A small image classifier, trained from scratch: activation gelu_tanh.
Rows from block 2 of a small image classifier, named by matrix and row number. Rows with one number belong to one neuron. Each number is 200 + 20 x the weight over its row's rms, rounded and kept within 0 to 999. All counts start at 0.
After each neuron's rows are labels from the 100 images, of 14976, where the neuron reaches its highest value: "responds to" is what is common among them. Only what is clearly more common there than usual is listed. The data: pictures of board games with random positions, seen at a slant. In brackets: how many of the 100.
# fc1: MLP up (model.blocks.2.mlp.fc1.weight, 960x160), inputs 0-79
# fc2: MLP down (model.blocks.2.mlp.fc2.weight, 160x960, transposed), outputs 0-79

fc1.365,199,226,143,211,225,198,251,233,209,204,197,210,205,196,236,184,153,189,209,190,206,191,206,214,204,180,181,193,191,196,200,172,201,192,228,180,227,183,210,250,195,199,143,187,201,208,220,208,204,190,222,170,198,177,179,188,209,213,213,184,234,198,176,190,203,217,210,235,187,201,192,149,181,184,212,190,184,208,208,187
fc2.365,192,166,164,201,197,190,176,193,204,198,205,219,223,217,194,196,200,210,233,218,208,173,248,206,175,200,219,169,170,187,209,188,246,199,195,204,189,214,188,184,194,184,224,228,234,227,202,207,208,216,204,194,205,186,198,213,210,228,211,205,215,176,203,216,217,237,197,223,196,233,206,246,144,182,191,204,200,232,209,199
responds to: stones on a line grid (100)

fc1.268,219,185,209,194,224,201,179,211,216,191,204,192,233,234,204,169,185,210,192,200,201,195,201,187,162,222,203,170,193,171,200,210,205,180,191,280,181,197,192,239,189,201,205,213,209,190,213,149,221,227,170,209,216,214,208,180,189,195,217,193,200,184,231,221,174,187,206,224,187,185,217,224,216,235,196,176,204,182,197,184
fc2.268,194,201,182,218,190,177,225,243,211,214,209,194,180,199,218,218,200,204,221,174,200,218,216,209,201,197,164,187,194,218,173,220,188,179,180,175,208,188,155,221,209,186,207,200,219,211,174,207,202,193,213,191,189,161,235,187,195,215,195,181,176,224,193,180,169,234,185,199,217,201,199,186,194,232,190,201,192,184,189,240
responds to: noughts and crosses (94); second side has more (75); nearly empty (64)

fc1.118,209,165,181,201,198,229,205,168,194,193,202,234,203,208,195,197,202,228,248,203,193,196,244,233,233,174,197,208,215,229,192,214,235,211,198,173,174,175,189,191,218,217,186,173,235,193,212,222,194,163,198,213,198,231,192,172,220,200,182,219,236,228,212,191,174,233,191,215,231,212,206,227,192,192,188,224,200,204,190,200
fc2.118,225,202,226,188,187,228,234,222,194,191,216,169,194,180,179,227,257,221,209,180,209,146,191,188,181,215,208,200,169,205,245,218,191,178,158,173,222,235,192,194,221,211,188,226,208,230,192,205,218,211,214,191,173,199,200,205,178,215,178,185,190,212,205,166,223,187,178,196,201,219,165,217,211,192,215,227,152,221,212,169
responds to: nearly empty (63); stones on a line grid (50)

fc1.650,239,201,192,224,234,182,222,195,202,173,181,223,243,178,215,234,215,208,162,223,191,221,185,187,199,250,200,196,208,227,213,184,192,213,174,177,203,220,189,224,228,217,192,168,202,193,196,221,221,230,248,202,173,197,214,186,211,221,211,228,187,187,187,155,191,169,206,191,201,209,208,196,191,191,171,219,181,235,202,189
fc2.650,233,220,184,208,222,201,202,179,189,196,175,213,200,212,178,205,219,209,226,195,189,184,199,200,205,199,245,173,215,218,197,201,209,226,204,221,174,197,168,181,228,207,218,215,190,194,183,200,198,177,201,193,207,195,161,184,216,215,167,195,231,211,208,191,175,183,159,227,223,248,199,216,212,157,186,235,223,191,202,236
responds to: stones on a line grid (94)

fc1.504,203,184,195,182,186,203,182,204,199,199,213,225,202,186,207,177,205,225,196,199,224,205,175,172,200,176,191,212,187,205,211,185,213,202,199,242,223,199,235,196,192,186,194,190,184,232,220,218,161,192,242,224,184,217,199,199,219,186,183,204,205,177,214,189,209,225,218,188,169,239,185,171,205,183,199,181,209,189,187,193
fc2.504,192,188,198,207,183,214,181,208,191,229,236,182,186,204,214,203,216,182,176,176,223,225,199,180,210,191,205,239,193,202,187,205,179,157,213,190,242,177,186,201,194,201,182,237,204,211,219,169,217,182,194,218,207,241,215,190,198,219,168,189,236,207,218,179,205,183,178,207,223,205,173,208,210,204,174,201,216,254,191,199
responds to: discs on a green board (99); nearly empty (74)

fc1.397,214,230,201,183,224,179,204,201,211,198,164,220,181,208,214,186,239,201,221,201,196,156,180,200,188,241,198,211,195,225,179,205,208,191,178,167,235,193,214,156,199,220,185,173,242,221,168,205,232,192,223,198,204,203,211,201,243,210,223,173,202,201,217,205,207,189,172,192,207,193,210,201,192,184,188,215,190,188,193,213
fc2.397,209,212,189,183,216,209,205,194,210,183,207,163,211,177,214,195,187,225,208,193,193,221,190,204,236,194,178,219,217,171,224,189,166,213,224,206,220,222,198,230,191,196,199,210,222,182,225,201,211,199,222,225,201,237,195,191,187,215,176,195,197,195,192,211,205,181,210,185,221,182,167,203,195,199,213,176,167,189,214,192
responds to: nearly empty (63); discs in an upright rack (62)

fc1.555,186,215,229,227,216,193,197,189,210,195,210,179,236,212,181,248,186,172,189,237,198,171,204,180,227,224,231,209,226,179,253,208,204,197,171,192,171,166,189,223,201,205,220,186,166,198,226,226,202,189,232,182,188,188,203,191,196,186,203,192,209,205,204,228,200,189,197,179,208,182,243,214,192,199,182,208,208,240,194,202
fc2.555,181,193,203,204,207,217,208,209,182,185,197,223,188,188,238,196,199,222,214,166,194,237,183,241,189,200,178,187,177,199,184,161,189,210,187,206,181,218,186,191,221,218,212,194,227,228,179,199,201,240,173,196,189,228,185,192,242,204,199,191,214,186,222,204,230,184,191,200,226,194,178,220,183,216,190,212,190,205,200,226
responds to: draughts (97)

fc1.301,181,253,200,197,161,230,200,162,188,232,218,183,162,195,200,198,211,198,201,199,160,207,212,201,173,218,218,248,198,195,180,192,230,193,212,190,210,206,194,190,164,185,188,209,209,230,198,182,151,200,178,156,212,190,172,215,216,230,186,252,227,235,235,180,219,209,194,193,221,179,184,191,219,194,207,183,213,179,212,210
fc2.301,206,204,204,213,212,206,228,172,201,202,194,180,199,163,205,185,240,244,189,210,201,185,232,201,197,208,183,220,210,199,255,205,216,210,175,179,228,185,231,210,188,200,211,186,185,189,186,180,176,194,190,172,183,181,206,191,175,197,187,177,194,180,181,201,181,192,249,192,191,206,171,214,180,203,167,206,177,217,194,172
responds to: draughts (98)

fc1.560,191,179,232,213,195,170,153,186,206,191,193,209,211,173,199,188,206,221,169,196,188,183,147,209,213,175,186,210,186,247,182,197,228,197,201,154,197,210,193,191,235,194,254,185,196,197,177,163,186,183,202,188,215,161,187,211,209,178,185,220,202,196,169,182,200,212,185,203,182,199,175,213,205,185,181,228,238,180,189,209
fc2.560,194,199,211,195,209,203,172,211,193,224,197,217,237,215,195,216,211,220,175,221,212,208,241,225,232,183,203,199,170,192,178,206,209,200,230,196,246,210,188,174,203,212,197,182,217,204,217,231,184,202,217,186,200,188,208,173,220,191,213,216,231,205,186,187,186,192,178,198,222,197,216,177,161,182,206,226,170,213,190,208
responds to: discs on a green board (95); nearly full (64)

fc1.423,222,207,171,212,172,216,207,215,202,191,226,228,204,219,197,196,207,175,184,191,189,214,162,193,229,226,218,192,213,176,212,202,180,197,189,171,209,174,208,170,199,208,228,197,237,162,184,207,195,244,183,206,223,189,187,180,212,235,213,181,200,195,201,170,194,213,169,205,209,204,184,237,210,234,200,218,167,165,199,164
fc2.423,184,212,229,174,233,224,212,165,170,161,197,183,208,223,197,226,207,213,177,203,223,179,175,199,227,230,223,157,210,222,181,215,186,210,202,217,195,216,198,233,200,183,178,219,182,205,199,203,190,207,186,211,174,221,198,192,220,198,183,210,214,219,218,206,178,171,195,204,202,185,189,239,185,178,213,195,184,181,162,219
responds to: draughts (85)

fc1.612,171,168,212,192,218,191,186,197,191,177,205,194,165,188,202,173,207,236,198,212,203,212,200,201,203,196,194,195,209,198,222,207,140,192,209,211,213,193,161,204,186,190,207,188,185,192,205,173,187,204,200,187,160,161,174,190,190,226,172,197,210,165,210,198,200,197,194,181,199,232,156,173,261,202,256,192,212,194,191,201
fc2.612,207,197,213,231,219,146,225,212,210,215,210,148,205,209,197,203,198,153,222,192,211,237,166,171,197,185,212,171,201,191,191,214,214,197,227,213,180,210,211,187,253,215,210,180,198,173,224,228,174,177,182,188,238,213,196,203,209,190,206,230,204,207,198,218,158,169,203,200,190,210,191,193,168,220,164,226,198,217,200,211
responds to: discs on a green board (99)

fc1.715,174,209,173,192,197,250,178,193,199,211,208,200,207,242,201,195,198,172,221,186,183,188,233,181,224,212,210,216,187,209,219,205,204,194,249,202,181,227,246,219,239,185,202,202,204,175,225,221,224,186,178,195,229,191,185,215,222,195,190,157,183,233,214,222,188,207,217,215,157,170,190,199,168,230,172,163,205,183,208,213
fc2.715,188,232,212,192,225,203,196,218,195,180,228,214,168,151,208,217,188,186,218,202,229,216,230,174,184,166,193,207,233,183,177,210,207,215,151,207,205,197,213,254,207,198,186,197,193,230,182,185,209,198,225,217,196,204,221,165,175,221,205,241,191,206,178,209,210,172,189,190,188,187,163,195,230,168,197,200,225,194,210,184
responds to: noughts and crosses (96)

fc1.64,184,204,227,210,204,156,224,210,135,215,202,168,218,179,159,196,206,224,184,200,227,183,188,227,236,180,181,144,225,201,248,210,204,210,225,233,206,215,199,222,198,210,195,181,240,188,182,218,211,180,188,196,192,160,210,178,199,200,157,232,204,225,184,230,232,200,212,209,225,219,244,182,197,190,200,187,206,189,190,181
fc2.64,196,200,192,195,195,210,209,185,200,171,180,203,170,166,253,204,186,158,206,204,193,209,234,197,218,215,234,196,175,191,186,230,204,233,171,218,226,208,208,189,207,179,236,229,179,190,194,207,189,227,223,192,214,195,224,211,186,170,227,188,201,201,200,154,167,174,211,186,198,170,215,227,185,206,196,216,191,198,216,178
responds to: digit grid (98)

fc1.761,190,195,181,176,207,219,176,182,155,174,198,199,222,185,181,205,218,247,167,195,204,211,223,221,217,174,215,226,208,194,189,237,182,209,206,200,222,195,188,209,212,200,208,199,230,172,190,199,189,152,210,217,183,193,219,180,181,194,200,188,196,195,220,207,178,192,236,187,256,193,193,195,237,198,212,170,195,177,205,213
fc2.761,236,232,208,243,189,185,229,174,167,175,195,167,189,210,199,211,173,205,187,216,204,227,214,166,198,230,221,198,208,185,226,172,212,171,181,227,198,194,190,218,179,167,187,172,192,209,201,210,204,205,191,215,204,176,163,228,252,182,195,248,206,239,190,188,206,165,216,203,201,196,219,204,211,253,178,196,171,200,199,192
responds to: second side has more (74); noughts and crosses (60); digit grid (36)

fc1.413,211,225,186,207,179,182,172,151,221,196,187,178,173,212,179,178,230,218,225,196,212,193,197,203,192,206,193,211,213,191,234,208,210,195,197,207,211,191,187,192,227,210,197,235,201,194,200,170,208,206,190,204,181,240,229,189,170,216,231,193,206,229,193,167,213,169,220,221,202,218,213,220,243,199,223,166,220,172,190,164
fc2.413,181,183,219,223,250,172,206,245,210,185,204,224,188,208,231,214,211,176,171,153,196,185,199,228,194,232,197,176,211,179,202,185,197,217,189,207,177,169,217,194,166,160,212,209,212,201,205,211,216,169,208,223,191,173,161,192,176,191,189,237,187,148,215,206,223,200,222,185,212,166,184,208,191,178,187,189,219,207,183,219
responds to: nearly empty (60); noughts and crosses (47)

fc1.380,151,196,216,204,184,173,230,166,213,223,208,205,195,166,185,160,211,209,228,189,201,207,229,202,214,196,202,190,175,160,185,183,224,197,198,213,233,185,200,179,220,220,181,197,203,162,178,153,219,174,208,226,167,178,169,182,223,193,199,227,202,192,183,229,186,187,198,201,230,202,200,217,209,196,209,246,216,263,203,196
fc2.380,196,219,171,227,205,218,195,221,199,167,179,229,210,210,176,167,210,219,181,208,226,170,218,183,223,177,226,213,213,206,233,212,188,211,210,190,195,209,213,198,203,160,188,172,210,168,212,197,185,218,177,182,190,220,172,208,223,163,224,204,213,211,224,191,197,192,214,211,238,190,214,201,172,190,192,145,179,210,190,169
responds to: digit grid (100)

fc1.330,208,194,189,207,213,222,211,194,179,202,219,180,186,215,203,208,226,186,198,187,192,195,208,183,154,197,222,221,208,209,190,210,172,228,181,203,202,233,208,207,185,165,182,202,194,241,200,196,201,204,196,228,202,214,229,187,156,175,221,177,164,198,172,207,161,231,195,173,196,217,166,230,190,211,231,173,186,199,229,178
fc2.330,180,181,190,212,195,253,203,223,189,199,184,230,211,174,220,205,202,199,242,181,188,216,184,200,214,194,193,179,232,182,205,189,263,172,196,199,220,201,218,204,189,198,218,210,193,198,215,208,203,186,166,194,178,230,243,245,210,204,209,177,183,228,199,229,206,193,216,179,189,160,162,202,176,176,189,211,186,174,185,193
responds to: draughts (100)

fc1.234,214,211,229,203,203,218,215,208,199,199,182,229,207,185,205,197,190,213,213,223,220,193,184,173,206,227,184,189,206,162,203,175,196,235,224,181,200,220,204,193,236,210,187,232,207,237,181,189,182,216,207,226,237,218,190,187,191,220,189,182,191,180,176,187,216,177,203,219,217,160,175,167,203,178,175,195,185,211,177,229
fc2.234,200,188,177,193,200,185,152,188,191,197,209,201,204,219,209,183,189,204,184,191,181,179,212,203,206,168,205,224,226,224,212,189,207,225,195,220,198,173,206,217,179,211,160,192,234,194,219,184,228,239,178,182,175,204,173,198,202,219,183,238,180,238,191,201,178,193,179,228,205,241,210,233,193,221,217,220,210,205,220,190
responds to: stones on a line grid (37)

fc1.596,219,193,183,199,213,229,223,186,206,205,187,184,182,171,211,189,169,163,189,226,210,235,212,222,172,175,186,186,179,200,194,180,198,202,192,194,171,212,175,202,229,189,151,185,210,170,221,187,182,161,181,187,231,198,220,237,213,212,249,214,195,203,208,167,183,175,214,193,199,203,178,181,186,180,225,253,217,185,230,234
fc2.596,219,206,205,185,202,180,203,201,178,181,217,174,179,213,201,206,168,206,189,185,225,202,234,202,199,217,234,213,256,186,227,186,178,161,229,218,207,168,182,201,179,192,183,200,202,187,221,233,228,170,195,223,194,227,186,206,204,226,187,213,222,218,229,208,239,234,199,193,197,224,198,193,202,205,181,184,233,172,174,193
responds to: draughts (73)

fc1.357,179,194,184,195,243,221,176,209,202,184,181,180,191,190,205,218,225,216,192,156,170,215,203,202,192,213,207,180,212,235,204,206,219,177,234,199,180,225,174,213,220,194,206,183,189,201,204,205,192,168,184,165,244,143,203,219,208,210,199,203,173,201,189,204,182,183,235,219,226,168,197,188,193,179,172,234,176,221,184,217
fc2.357,230,205,200,255,200,209,203,164,181,211,206,231,180,189,216,184,213,198,191,200,229,199,196,194,224,172,199,198,206,187,169,219,200,211,183,200,184,181,177,203,207,199,185,176,193,192,198,191,187,234,234,213,208,211,188,213,174,184,194,220,196,193,212,162,193,173,198,171,184,237,209,160,208,201,177,209,226,188,192,224
responds to: stones on a line grid (97)

fc1.603,171,203,207,181,200,225,173,232,210,222,217,199,190,225,251,177,187,230,174,221,218,219,198,205,175,206,178,188,185,190,199,222,206,176,216,197,218,188,200,194,218,182,175,197,199,197,229,213,225,158,162,213,184,183,197,215,213,229,217,228,193,196,238,220,196,186,210,244,185,203,211,202,212,177,217,173,172,176,196,188
fc2.603,229,239,183,192,194,200,195,198,179,203,203,196,187,214,202,216,197,223,197,165,197,209,180,225,164,194,191,217,174,182,216,224,195,229,222,202,195,169,184,207,149,192,195,178,178,222,200,196,175,196,240,176,193,205,231,212,190,189,198,189,172,242,220,155,197,192,201,171,207,198,218,209,209,228,220,228,201,190,221,207
responds to: second side has more (73); digit grid (57); noughts and crosses (43)

fc1.514,143,196,223,194,193,193,195,189,190,206,227,181,224,213,216,167,200,194,209,195,220,171,200,187,207,223,159,189,209,201,214,218,205,200,179,186,211,221,186,227,212,193,188,184,159,185,177,173,213,193,196,195,216,211,202,187,230,189,189,174,213,203,215,231,192,196,187,196,207,175,172,211,220,220,213,177,191,218,228,235
fc2.514,218,194,200,208,216,188,188,159,196,196,174,215,199,197,194,193,146,217,173,193,203,224,231,177,197,190,194,225,191,197,209,184,202,206,276,232,201,173,216,189,217,189,200,235,210,171,206,183,162,192,203,183,194,213,212,202,197,202,253,195,206,209,202,185,169,221,180,211,227,219,174,192,188,198,221,215,218,184,223,194
responds to: stones on a line grid (40)

fc1.756,192,208,201,199,192,195,181,202,172,143,215,197,204,242,168,224,190,195,188,207,203,215,189,181,155,186,245,206,237,171,235,192,168,210,189,195,208,204,204,194,198,182,158,172,202,196,172,187,190,211,172,177,200,209,207,221,172,180,220,232,194,192,203,204,205,196,210,210,210,214,203,231,213,223,213,180,164,205,189,211
fc2.756,168,174,223,167,178,199,209,205,171,211,185,194,221,196,177,169,225,215,211,186,214,201,199,165,206,192,165,190,193,206,200,183,202,199,206,224,198,190,217,184,184,220,245,215,246,240,202,230,189,206,196,200,191,201,213,194,182,163,210,179,170,218,206,196,228,199,189,175,179,165,231,213,197,184,182,237,226,177,201,203
responds to: draughts (92)

fc1.503,231,191,221,168,199,198,169,215,207,233,160,187,190,226,184,164,205,199,186,221,182,192,195,179,229,200,188,218,161,211,227,206,192,187,201,181,205,187,210,194,202,206,177,218,194,250,195,198,193,202,192,202,180,184,205,186,193,200,225,196,207,230,227,197,217,206,187,210,165,196,224,223,231,182,190,186,200,197,183,173
fc2.503,211,181,179,150,210,205,197,187,177,201,233,183,217,208,199,183,178,202,206,191,211,242,203,207,242,192,209,157,223,164,214,186,211,231,184,205,220,225,115,204,180,205,212,206,200,210,198,204,181,233,193,217,178,196,215,215,220,215,226,180,180,215,198,198,214,205,211,165,228,168,188,209,209,210,207,175,203,198,186,209
responds to: nearly empty (63); noughts and crosses (49); draughts (39)

fc1.267,219,231,182,211,199,172,207,184,200,175,204,217,191,215,188,206,169,220,225,194,201,162,230,214,198,205,207,233,196,159,224,189,230,207,238,182,213,183,184,229,181,202,201,217,185,184,169,191,189,182,172,172,187,188,205,229,192,209,202,155,181,226,236,201,215,161,191,218,227,223,161,189,153,215,201,204,158,188,208,212
fc2.267,139,164,236,198,215,202,181,197,206,192,179,186,153,168,206,168,212,229,175,205,163,211,181,194,201,221,191,212,188,198,192,204,160,219,204,216,173,225,224,204,192,157,201,217,194,204,202,198,251,199,197,235,160,189,181,198,188,173,191,197,214,176,191,188,220,216,198,212,180,197,225,173,190,185,192,230,189,244,217,194
responds to: digit grid (97)

fc1.635,228,222,188,238,173,200,174,211,197,201,224,224,160,183,225,218,175,185,202,221,213,208,194,203,192,113,223,233,213,202,173,242,175,194,238,188,180,192,164,202,242,216,182,256,198,185,237,199,198,202,218,198,213,174,192,177,195,219,205,195,215,197,216,192,185,216,190,219,221,215,199,219,212,197,211,216,207,204,204,230
fc2.635,148,217,204,240,197,207,210,174,186,213,171,201,212,185,162,200,251,196,177,193,206,183,197,198,186,235,200,199,195,192,196,239,198,208,178,197,178,188,198,203,241,226,166,184,156,213,209,206,184,209,211,234,215,221,183,231,196,171,205,219,177,167,200,211,212,204,178,186,179,219,214,210,225,171,217,189,204,227,175,185
responds to: discs in an upright rack (53)

fc1.304,203,200,196,182,203,180,208,206,159,194,209,189,200,205,176,203,193,230,206,210,213,259,199,180,217,214,235,173,186,198,194,172,230,210,217,205,196,165,213,176,204,197,231,203,236,192,194,213,161,203,198,225,165,203,185,185,163,201,179,249,194,187,190,189,185,221,191,219,228,197,197,201,208,183,164,239,214,196,190,219
fc2.304,210,209,211,211,236,180,197,191,232,184,162,221,192,232,209,198,224,197,171,193,197,203,189,196,202,202,205,219,181,172,226,212,183,217,224,194,187,215,238,195,164,201,182,183,200,201,227,201,220,216,167,175,224,194,179,216,236,186,201,197,210,185,203,224,207,206,212,189,200,201,149,199,183,208,173,224,198,199,161,175
responds to: noughts and crosses (48); digit grid (44)

fc1.35,151,212,203,228,195,213,179,213,196,157,226,161,179,160,219,198,203,179,211,215,197,213,191,182,205,224,160,189,223,188,190,184,188,187,208,196,213,214,200,175,209,215,205,187,181,190,160,215,188,153,182,240,200,200,209,227,204,202,215,168,202,198,191,208,175,180,187,234,233,202,203,205,192,178,213,214,205,196,187,212
fc2.35,217,215,206,195,169,194,213,205,184,242,174,223,199,235,179,167,214,188,201,199,247,180,184,209,197,153,221,237,179,158,177,202,170,202,208,216,187,182,218,194,189,207,194,192,182,204,239,193,214,198,202,193,213,176,191,174,204,191,202,219,215,170,180,184,180,175,216,185,229,191,168,213,206,219,220,197,209,209,219,188
responds to: stones on a line grid (55)

fc1.319,172,230,182,185,211,173,190,207,174,204,158,192,192,205,167,212,231,168,219,188,188,207,183,191,172,196,145,187,186,267,197,190,185,179,201,190,203,180,174,205,175,183,214,214,213,240,196,172,226,173,196,229,201,188,206,198,197,195,191,198,193,200,227,202,182,196,222,239,177,182,244,202,151,205,182,189,181,211,202,201
fc2.319,211,127,206,200,199,178,193,206,209,200,202,196,195,174,211,193,210,218,192,192,197,216,237,170,198,208,205,180,185,201,235,234,194,212,211,201,203,241,203,200,188,211,199,191,199,161,193,212,176,214,202,191,179,235,224,236,200,175,218,199,185,220,180,205,165,206,205,192,202,193,228,174,199,203,191,218,264,206,188,206
responds to: noughts and crosses (100); nearly empty (67)

fc1.242,229,172,209,186,179,211,217,214,180,214,235,200,208,161,206,228,214,215,223,208,196,168,169,202,222,205,201,189,231,203,208,200,213,221,185,185,201,165,187,234,172,182,188,222,179,212,198,216,219,204,244,265,209,218,232,183,196,182,197,174,181,202,200,201,176,240,191,204,217,172,207,227,182,205,176,215,209,185,209,201
fc2.242,172,199,173,213,179,182,217,191,185,214,210,202,200,187,216,206,169,214,197,174,215,232,192,214,212,228,198,210,191,221,167,209,188,212,197,250,218,229,226,204,211,211,246,234,196,145,199,184,180,244,190,197,198,212,202,189,176,219,188,171,183,206,225,210,218,187,212,158,193,232,175,220,207,217,191,161,143,197,212,213
responds to: noughts and crosses (100); nearly empty (69)

fc1.426,190,184,185,198,160,205,209,202,196,185,209,205,225,209,217,171,245,172,215,193,213,200,173,219,203,250,215,192,157,233,217,215,205,183,180,171,213,204,198,162,177,207,221,230,209,196,213,193,225,226,214,193,225,192,196,209,217,209,188,240,233,227,241,204,177,202,200,176,226,161,229,159,187,162,205,202,188,183,184,205
fc2.426,203,208,228,196,203,171,205,215,184,218,225,190,196,198,147,209,201,168,176,202,184,196,183,231,179,197,254,235,202,212,165,191,179,214,212,202,205,205,206,213,238,182,191,196,179,182,192,210,210,191,218,193,194,225,192,209,184,216,171,172,261,215,167,227,215,225,209,188,205,183,181,190,209,190,225,152,192,209,212,185
responds to: nearly empty (74); discs on a green board (56); discs in an upright rack (40)

fc1.486,205,178,220,238,196,205,196,193,196,174,205,202,231,200,207,249,151,199,213,202,224,180,217,196,226,187,237,211,160,234,153,216,207,221,211,182,167,198,187,209,211,233,221,189,206,197,208,243,207,171,192,227,231,194,179,271,199,187,193,191,194,184,208,193,217,217,227,206,196,183,215,179,197,205,211,210,184,182,177,220
fc2.486,182,216,205,176,188,233,168,223,203,222,179,193,168,222,186,197,236,203,214,224,189,209,166,245,192,234,179,179,193,185,223,222,168,184,195,201,223,204,198,201,208,189,207,175,183,226,204,190,231,233,183,192,187,211,212,170,216,188,187,166,202,167,162,194,188,154,150,195,194,229,199,247,252,222,230,229,196,192,206,190
responds to: discs in an upright rack (100)

fc1.316,154,220,175,212,198,219,240,197,211,189,207,240,200,193,216,178,222,187,254,204,164,202,178,203,212,188,180,189,234,187,205,205,194,207,237,182,221,200,192,219,209,200,199,203,203,186,198,218,201,172,206,206,175,209,197,178,207,210,214,219,175,204,238,226,201,171,172,217,203,152,193,186,197,193,206,196,195,209,176,237
fc2.316,199,203,226,198,205,232,195,216,195,169,173,217,224,193,197,227,165,223,197,155,219,195,206,203,189,221,211,210,191,172,221,165,239,224,172,176,196,188,193,172,219,224,209,208,221,218,220,177,214,193,217,183,164,185,226,232,223,176,165,210,189,204,199,146,178,196,205,176,187,217,193,198,210,231,186,236,203,184,209,177
responds to: nearly empty (66); discs in an upright rack (60)

fc1.99,209,191,208,228,181,209,202,197,194,164,194,201,184,197,197,199,211,187,221,229,188,193,211,199,207,174,195,212,229,198,206,183,167,213,225,174,178,153,214,202,231,228,222,203,224,221,170,207,194,172,174,185,232,207,212,174,191,218,207,195,205,172,190,211,197,204,193,165,203,215,174,220,169,192,200,182,163,202,220,200
fc2.99,200,227,173,200,209,204,225,196,206,224,155,167,197,179,194,166,221,205,185,168,191,204,168,182,168,208,240,159,203,193,221,212,233,169,200,202,193,212,219,204,170,216,204,186,166,180,212,208,220,182,218,225,202,234,170,205,181,199,199,192,195,224,198,170,212,210,192,218,181,216,197,195,191,195,215,191,174,209,165,200
responds to: discs in an upright rack (100)

fc1.565,207,219,213,221,197,203,174,196,201,222,224,197,196,200,155,202,216,182,188,203,224,206,251,194,207,202,197,198,197,185,156,203,193,184,211,200,192,161,204,224,198,215,190,170,180,226,186,202,206,215,225,200,186,202,182,201,192,191,188,201,223,208,222,233,188,197,212,194,212,203,201,180,223,171,219,205,234,198,223,208
fc2.565,177,225,219,168,212,195,201,201,201,225,189,188,197,170,207,205,245,206,212,190,248,207,188,203,150,168,194,214,193,175,206,240,194,172,204,197,189,203,217,193,177,201,207,224,194,238,203,197,181,184,197,203,196,180,208,191,203,211,221,221,205,115,182,192,173,199,203,202,195,205,211,235,236,210,171,213,206,207,189,181
responds to: discs on a green board (100)

fc1.740,176,228,199,189,213,195,226,213,195,202,224,173,182,184,158,182,191,191,200,194,191,160,187,207,189,204,212,183,203,183,229,245,165,198,189,184,225,209,201,228,228,209,207,215,228,169,199,166,204,186,198,213,201,193,239,205,192,206,216,182,179,200,199,188,202,219,182,222,198,176,187,220,180,201,174,218,220,208,182,220
fc2.740,238,223,209,206,183,217,174,175,208,248,194,200,180,216,213,213,208,179,195,202,214,206,192,184,203,237,197,223,217,193,173,200,203,223,165,207,172,233,167,207,192,200,202,207,201,197,221,217,189,234,210,185,207,203,200,211,203,215,203,199,228,207,181,210,216,177,197,184,216,191,201,184,211,211,201,171,207,188,214,209
responds to: draughts (99)

fc1.697,229,227,228,165,221,203,214,151,208,199,172,177,194,193,204,191,200,213,188,201,202,226,210,161,215,224,212,190,198,194,226,206,191,171,193,170,218,208,200,199,241,174,190,225,182,242,236,211,189,196,229,220,199,224,211,207,198,182,194,209,188,200,192,184,241,191,198,219,238,184,198,211,223,165,184,222,184,200,203,169
fc2.697,226,188,186,194,234,193,199,235,190,169,205,219,179,230,174,202,227,193,198,237,188,195,173,200,166,178,160,198,203,250,206,166,198,251,201,175,208,168,194,193,232,224,199,187,227,179,210,186,219,204,232,204,184,235,173,206,213,206,216,198,219,200,193,205,193,195,183,202,224,205,228,217,181,194,188,191,227,168,169,188
responds to: nearly empty (72); discs on a green board (49)

fc1.295,165,198,175,191,180,198,181,196,199,216,204,228,209,197,149,164,211,193,176,197,181,223,175,189,222,215,234,221,203,215,183,219,218,184,189,203,173,195,242,178,150,176,190,233,197,260,204,193,217,222,193,178,189,221,229,212,213,219,203,186,220,189,220,207,190,187,216,181,175,233,224,213,190,209,189,196,227,164,206,190
fc2.295,211,203,188,257,207,230,203,207,190,223,189,188,213,201,210,219,210,185,178,181,184,195,221,206,226,228,203,159,193,219,209,205,190,193,228,203,226,242,162,188,230,194,198,194,225,167,196,188,213,178,225,199,203,164,179,207,207,184,203,222,180,188,164,226,218,160,208,200,198,234,206,179,220,156,187,171,158,184,198,202
responds to: discs in an upright rack (99)